Rows from block 11, named by matrix and row number. Rows with one number belong to one channel. Each number is 500 + 40 x the weight over its row's rms, rounded and kept within 0 to 999. All counts start at 0. Numbers have three digits each.
# convs0: first 3x3 conv (model.decb.1.1.convs.0.weight, 128x128x3x3), inputs 78-90, a 3x3 kernel for each
# convs1: second 3x3 conv (model.decb.1.1.convs.1.weight, 128x128x3x3, transposed), outputs 78-90, a 3x3 kernel for each
convs0.99:451504486507496487490498490476575578565513568521553507422463393518496490521484450554549535513505496575532534490534518470487491474525559497468445428472500507479488493493498494456411496456519467509469558556522526532535526530545517511479584581510510539465539542494518536506562515490538529537517542547516488590505485434474413540424472516505452514499482483
convs1.99:519502529512488489502526531465414475407400439488457450522543493559567543512521556512458459472494498463452477465485512516499528482479473496530548509524548492537517543583505462564491451562484497436473545499472540502456496449433432438404453461525486506478533476496493498508440411426462418493499499473462540534508546441441525471541543479491573470554514551
convs0.100:529434439472460464435457461489470469550523486545523522519529531541491471579461553455417465517500511491497494475424460439488438405421487461463466460497489516516510543519582484543616490463557509501476488524479490488506485492506504535508452465465535511461445479423475464489409510467472503498446527495398333503427430526484432464496467468481468481522477496
convs1.100:542520566528534510538549482460459517461495484491473488458520472482504446463530457473501487468479486522532529511551559499476494550586546496492492569501462526559533522572501465534477425524413454439538553478483465556499553530544466537535458538518472509521477471484538515470489532507494456484466494607475534463519603535484622508453540462465532511446460534
convs0.101:548504450474497432561490406521484454489499496491461415481521584471453492519579570541513529518524512529528526452512584533533520502523475564524518550518495636569513517496534559502505515494503485501499482509562491569483524565555482497534597550544524517558503519590533542581478463490501482495532489483436534488452449387498502465465404447476444499531482496
convs1.101:566525483581518559559500508526555474473480490514461489457518528477460494513501526519524405406505467477437426505535463435398448489488506488439422485476424426474462469489444523508467503469440454463501518458506487526565476464497515494535464458473463467466473468465468471483486514553495494454556522528548500470591549552496492497547540494484536484521548531
convs0.102:371450429495530528387468541480481442493466504503492509524531446496442436542552512470427442473484451537493522596592556468511471558558595464499493471487474478527485484485546500541532544547565508512573517512496519463456474457450516481495568524473510515551483473522504526540481506510503475476496490498539451505547503483501452461519508531504492500464521499
convs1.102:468489536474498469548525548560512543501523539510490495454467403523488454575499475454479469469523470482500521457419374461507483385400396568539506448474513518550561379386408508497480504388480478521545424503506514490525514532513453535530505530468468465465488494516413483486513488515468478505472515476476483457495527464507459445533521472528502520407469462
convs0.103:594524508461462515460491571469454499438451531462469493457457508455507511599543508445472490471480487453477481494501525534562573591521511485545516507541524477505480510465447403457482459478466442537494501542523440527523459478488430532531487498513453502473474472424466493508465539493521530537471457541489523553494453397526494537525478510474510550446454514
convs1.103:444461501399508539486427460520565516467477513496473463464514479542496488544517562493501478508476537547477515499512395388462445456490508482496495445484463463446528579606566552558484580514521495486549421484483490505576494540517446526497491520467567603509489460453477504525470519553491455495451498497427432458555591517523475476408495482470460496446468495
convs0.104:591528543527549511463514551534582568528544541526529548474523445553536441500524490502477494522502516535457474470475468429458459462442433500532467466470471485476482480454470485458486472465450533506544498532497461464509444464485546488528508479493520520490490466434499530496533499469470476464463486462443479470443439506531526530451464487446545499462491529
convs1.104:479502492425435446428413440477455479439463548415398460514544508549441495542437532501483506476506542504450475526521504498469529491572562553540555524493521461477520553522526517500503555547551468512545494508514509494513517474547458462561463525499538538548493527474553543483483493485507454472470467443431444435500558515469480480550515510465460504413441486
convs0.105:435482469439519505503495491478491446507498522474485532563598460615532455543553454464469487504482508503448497506501500502514512482509511502522497493503514491513561416460494385470455441495508504505460527531504463519484432492436471457466511546511462478398476495489491505539469475496522521530497533500407424529478420489470484511468487413460463503487483522
convs1.105:520518576524449521526513506433520576414465502418519505451487470508509458448438438505535524458529472515533501485485546481459446439470476472450515524502476479465448495522504518520556553633563465515478510528479496506500500467477516491526532456546515551545505505520591519470413414455460482470555513487500523504463539516450553502509476490517559505499470476
convs0.106:533531461546544488502592516536469430468451441437478439532544509472573442465466458494491544513491494533546470511471534509496512496504490503474520477488494472508474547490590540463601494489468541530539520533520500483497469525525460514515475506501568508505518492508487481518497475484478484463489474486433451577439376485464469533533520523504454517476483461
convs1.106:450387469467407443452452459568595593528498516537499508524514480568507466505460464549536496541499515522460489563458531477473524481524507522513487519504524528506525470532487445513446427529466519476454485454500457534511488513514523491553463433493488482487460465427474481448500454448550433436539495477490540471501666554440592500470568494470508518495466497
convs0.107:462449469485505545517558493558546550488545506524594589442426497467498465499460488512528489526535514534551513466505515484553539525584523512554486505524527536581536446443431465489490476494507499484467504514591509522506524510547488513489523537530577565400494540498516548530476487483511495451519549468553639523463518501483517431461409448518481433495504491
convs1.107:478466463462483491516539531497456501445435533457463455535488469565514525501499565518469494427447413498491469507454441436446496470482498455431470490502520501548531481499504538524534559525560502538469452512536559535489453478512466496437390532464457517459474474494464436480540486489482533478472496532517479511539498524517402486507510500523512450540613448
convs0.108:445499529492498505521536512487511521523527502510493534449495521390560489472557471516472455487439528469465471505426476533531518518467462540503480552490480471475490548575475504520464530563502463475529543468483505481471534483486499447456527480474468482511513455434496454474444416527478472478458491493602566535543509458575491617499552466501530444494444507
convs1.108:442398487487471486522505550514491528478469476500519543570480514493474567506466551506566549496532450517549454525483556477468502523583538569499517496512536469463434503489473467480483467453477552492468467490479562515479515519526527485474503478519507467484559536545508529542553518459516534543477501520432491496524539474426456380505455427482489488522470490
convs0.109:485518495568577579489541570507519457425447408449422409446493453467474556496495549505489481548526546519505565480512523529517556483461499443497518462497436458486368470546475518522456553550502555482502536498508545490496543470504516511515476490496497498529519516517521507510500480519512532535542553521495466448473493507550522491470445517525468507499503486
convs1.109:429498521431377433494527510536507516565479526547452492499472474538470487554538580494512485502421490519464501439489578518423491485451498546508515553545531475482512470499448508495509465521491461477457512487445542524465449478496499488465481481479511491453479503497488523498442391436470458471459487541570543504536483506522495449521540502507535527469497520
convs0.110:414438482431440480507455501537538569514535510527543528513446546467503521495541509431437442452438424495455481440432432397401433501442441506490486481488508509513507431458500490503553496451504495474443529534509560489459444487515458488516518507517513533491501466489530442518428493459467475488537484515574553365472489545470426482492472521501466514563527518
convs1.110:470545513455472506511554542486476512454462530457498475484421456500442487467445486518558516527520496515570521525570537522568553496587538506469569525548558499535472471466470528514478517542451480521442520473480548509499489518537526473489478506511491540530516501527483420474523468483503514521476463504531534546526499520486423392532457497480526438480566473
convs0.111:495514511541472485510536477554552456488469443448483455502531489510471490480491485557549555529501545495515550392394401508441453462442465437533533514562530514549532467508517468494489483505479407391412473460441509487466563540494594527478496524468453444464496491489544462475502507531515519538525475485582500438490496478523512471540568557532474513509477468
convs1.111:474417447483466416548557546492506535524534524530524537553495461567497444500443453436458475402436422507479457574529546522561571528548599501479528451485508484506537469502488459485472420452475543472516539540521510515540530494491504482472470432448507510465524500524558533495529484413492515504446490501520503449510526446470459399506539471500487475512473478
convs0.112:531495430486489555509482451433460513472504510494488501470498549474517562446527541514524468512530484543526475489431476455463462529522553537542474436424516450462521524426399523489461491464523534502416455449486505457502512501507517481523489478533484482496462437524436472508486544494494542491468504510397461467513502441462521517482522498522523474489493491
convs1.112:495494481543495521514537490591565487560501542565511501474454562465424545415445558554522457560523500525469462471525559549505582544572535493455529528530511505478475533562474514500495499516455529498550511493532557535534475496462491494465532481490520590546502535566514535554475497561499472495523457565492507534587554558557558559479489503513498521503476498
convs0.113:481470391465532494441513497505458466445459404464459474493499483423548442453469424505517511511480517506526505466483460500473475454462467475510469474458456453468492463460491460487505508541497500481483484392392499477464458528510527510470515506489463519474459439398491474461499475461484438413518461497524498535612509569563522472501474463502510508501538499
convs1.113:515522549539516503519546505585537510520522460510485471534532516512450480545429508462466440463519518481477479550521489444518492503552570500564524460487507432473490511486484499538475574530489544546545515551500509535532506460424470464513493457423548527514534503501509557559533542486584495493545554497451448433474578436521465446466498490517504517477485494
convs0.114:512535503545511557571507601491494452468460470463461490488481458546466461405436466543522487558524515554542590497472432496471513510511501474464460489500521524482466398438481464438434505423409477536477500473481464475501511548559562491487521493521505552483520558536506487473482488521458499473485470469437449419497487483548530518526535547462485509529467535
convs1.114:458471482466477503455473429524527517511507554491475509514586523474484464560540522414438459463525458478471405575537508468448467527519473449516512476474505461482497551568482565545476601536580434520552409501471546533581452538483529516514430487497557526530453427452489476552546527493485460442445530514495508476552598492554505509446493499471471490405497447
convs0.115:536553475504526500573480465533540513543555491549562529500527450506568574595468494504538499499518537510521563518487561447421490510494520541450471576476496493502497462572492497487493459473479501517550503461499485485528471417477482433513444484566538459595513503448554520529495462502462507525445456467509522586514457503478448437523467433450492468483463522
convs1.115:587535500494569516589377475461416355512503459507492443428557401479460492463468486470484531496502544478470484551475416555556528518504571507471491480477468558544477482524538471495486483466540498513463442518461488493474510548494473468507566567506496471453491468471480516538517558520502474544501600545464512487513587491508461547437550502523498535551563458
convs0.116:586468471559464453492514447476452458477480456493484527444453432465444510503469469504450468554482503529569562486443428511479449547582512501512478496458475465467501492448441454440428451512474509519520520535527519546474478438458486429417488504498453504529466526537485469522522437476534518508475537501525580548504543578498534472465414468462481497440531499
convs1.116:541449548502489532546427454485535491504519541552503501487479518486532470532596489449485454552508507552511480494483455561474503556512507467524512514539528521531526497597544578535571576541511495474495487458487499489531503546492521538528521515496541516549494480479482547457540519505542501480479549500479500440512528508458462466510551555548467519559521509
convs0.117:488485530554514442519545489530507500487515487512514529425448508387430449513473516462521457522535488531528484485553510453551518442535525458505486496525465472527517461443437479438465482432461497495536506512527456503507497512532529487498537473516462477579494506511475485505510526461511517514502495452384448443405453394392407332523447491538482495578521459
convs1.117:462463527532542436477455509520455426463454463522468463520569511492504561516523574523462488505519518514443473460433485473474532515467492565503548527477562529524501471492491536554586456465581493488486444488492524537514527461519539553451531475489507486446501490532476521578596557502500455443533510488533552594626593552506485584433487431502524458493545454
convs0.118:469483486476464381481482422521508496498505493513448421547476443501579476495392509529459496500481527505464508502484577487511513513573542459474462511464467505528451483453485505462457441499470377450514410473502418480485440478483424451483488508412478518575451480526478449553393489444476506479435503489477411407492461450439531462539472461513451486415470479
convs1.118:522540514512564527481483540546513458469512506436465508464556478455463469588532513385460497481536492515524514471463466391422468467465508525547514511440570517523591594501477609560445577492513476521627506508539577557599517540472482512460486539496510516494438532493448520428552533520464536521474560539463500518615541508601493524485544540480478564473567496
convs0.119:524509552531504499510487486564550517540497510586470541539541497511523501545503425502554499500550542505516531460471453480495525477464440521492450528510475503489476523524514453489558465490569471511571548522557532553568511474519465503511541503535469480444502454440485523452538464490522477490520459474478489486449416437460461492583585525540546486558498517
convs1.119:483482411448476447493445482523535440457478443505488446533531484522512498500455495484523516463532530490499439555563466464521529563541573530487501546489489528530484477512518460538507486420480516500464463460443522492494500478443463519495519505450521563540522516504533511576583578488515500465506514481482552564564634542536497526470504442503495460546526436
convs0.120:570501475562525519546557590540515545506533543519528523592502526550516470568557535477453505497430502432489498478464463475452450514506453531489544546510511523450502507492519487435519493506506462540456516503498487526480507515520464505492470506506480532547485507497501446486499492503483511498503508523470432377465443425501404423564551575541485478462517501
convs1.120:459402501502501441508492438460552457410423436459471431452463425521497408466429477554534550512543541481527507536534534517477539523573532504509529461458491476496442530540489562598517492506455555406492513486504581501498480447515492492551487480473472499504475481481492514545544493460584481482541488552492566534538647539574550515435507460470517452448467457
convs0.121:560482496485525484547496440497479457462528517462519477482464526506489493509527530520528498496490496465501499430457408466472496472477466502537473490506495536457509483440518493470478527411452569518516512563510479456487526497513470500494429465477497530562518536524518524456466501494486521533465490499498486446511511475562534505541426539570439514505433522
convs1.121:440486500487458538470494478548606559501431532543531508515498547511517514452505541554545562534546495496492446511534518516502522546537558476453465486492483550482497609583479580599534539607528488484529463448477536471479475479504498526552482502519462510442479484458517481504530524547557471522527490533541520452540575473528497431479505473486543460514510479
convs0.122:512478473503529504476449447543465482497454489534495425454412455391436407469420421553487533543490466546494514480461528513509484529533531473458433526465427494473428483514477479457487505518478437400468465487432538487484580580520547544528570552488438422452541503490555488523450463477506503569516515507468553530486457502519449483539541539576554512574534518
convs1.122:581540585502443476566512527547535515495464493530487505548512526577624570536521530472514512496562441511495473537505459464423442472495484559515482577539505539544563456469492470496445480482525527523501503539492548597551503483448493405477468454418503467517501476472583534519488502439482457510486530490458521482488601478450463428497504457492498452507558469
convs0.123:464539572462514530469494483531487466495489456504441486408432467450519493449497518536518435543462444512502426556520489575499483549523519534498556541484467556553527545588471480449402436484483503503526481507549532505507479513493471467461501506534543487490479489506535499482485469461546503482505487500540614425491511496437466561436475486502458426559481453
convs1.123:481555507428435464440499502560508445510493506503463448535445369571517514615553569522539469558525453556518451529531526508520521499495481440478393499531445479559529534490448554481475468487492425476513456496476496526492468519497515502527491481503513500496487544492495523543548473459486466497482517520535519504592488512536437426574583524522540510495588500
convs0.124:562576536571531456552513463502499437448459475442459446479478500466392480532471447533527489436491508465478520573512532508511523476477490477486499453426481430434444440460485534509537437465557456523545493513546484450538513488484470465410452456401521493497519518478486510530532502529514502523409439447512510413479455303445463513541555495596542495532501547
convs1.124:502545517475526462482466449567572532474491537482444441549562485567557475586546540515476526534550522492475464496467470429427508518496483552568548550553561516493548533517485550534482566494490508533546467492505511509577551563567502522501488514483537545504478489464532540514583543488479428480425521511494484497620587469590457410467504448471479451468451437
convs0.125:514523511564506513566512464493497459509465454546525472446527457524427463429449383440449408512490486545481545479486517471468507500476521519521513509497512458452492493453473470444457479490502491435461531499494502527546533528475529533487506545495482454475468483489465490475535493516548540488495431520565483461490530451564484546501479542489478526468468521
convs1.125:477523490525532454474495373507554515514503492544540503551600544563569502459480551502557538497564523557528473426531526455475533498513520508531479534495507574526554530582532530596546429519520454460530440458445527527475524426427475452404503469453501577550519502495513532553531529575527496520500470479463495488551566491502541500459497502459557505514502504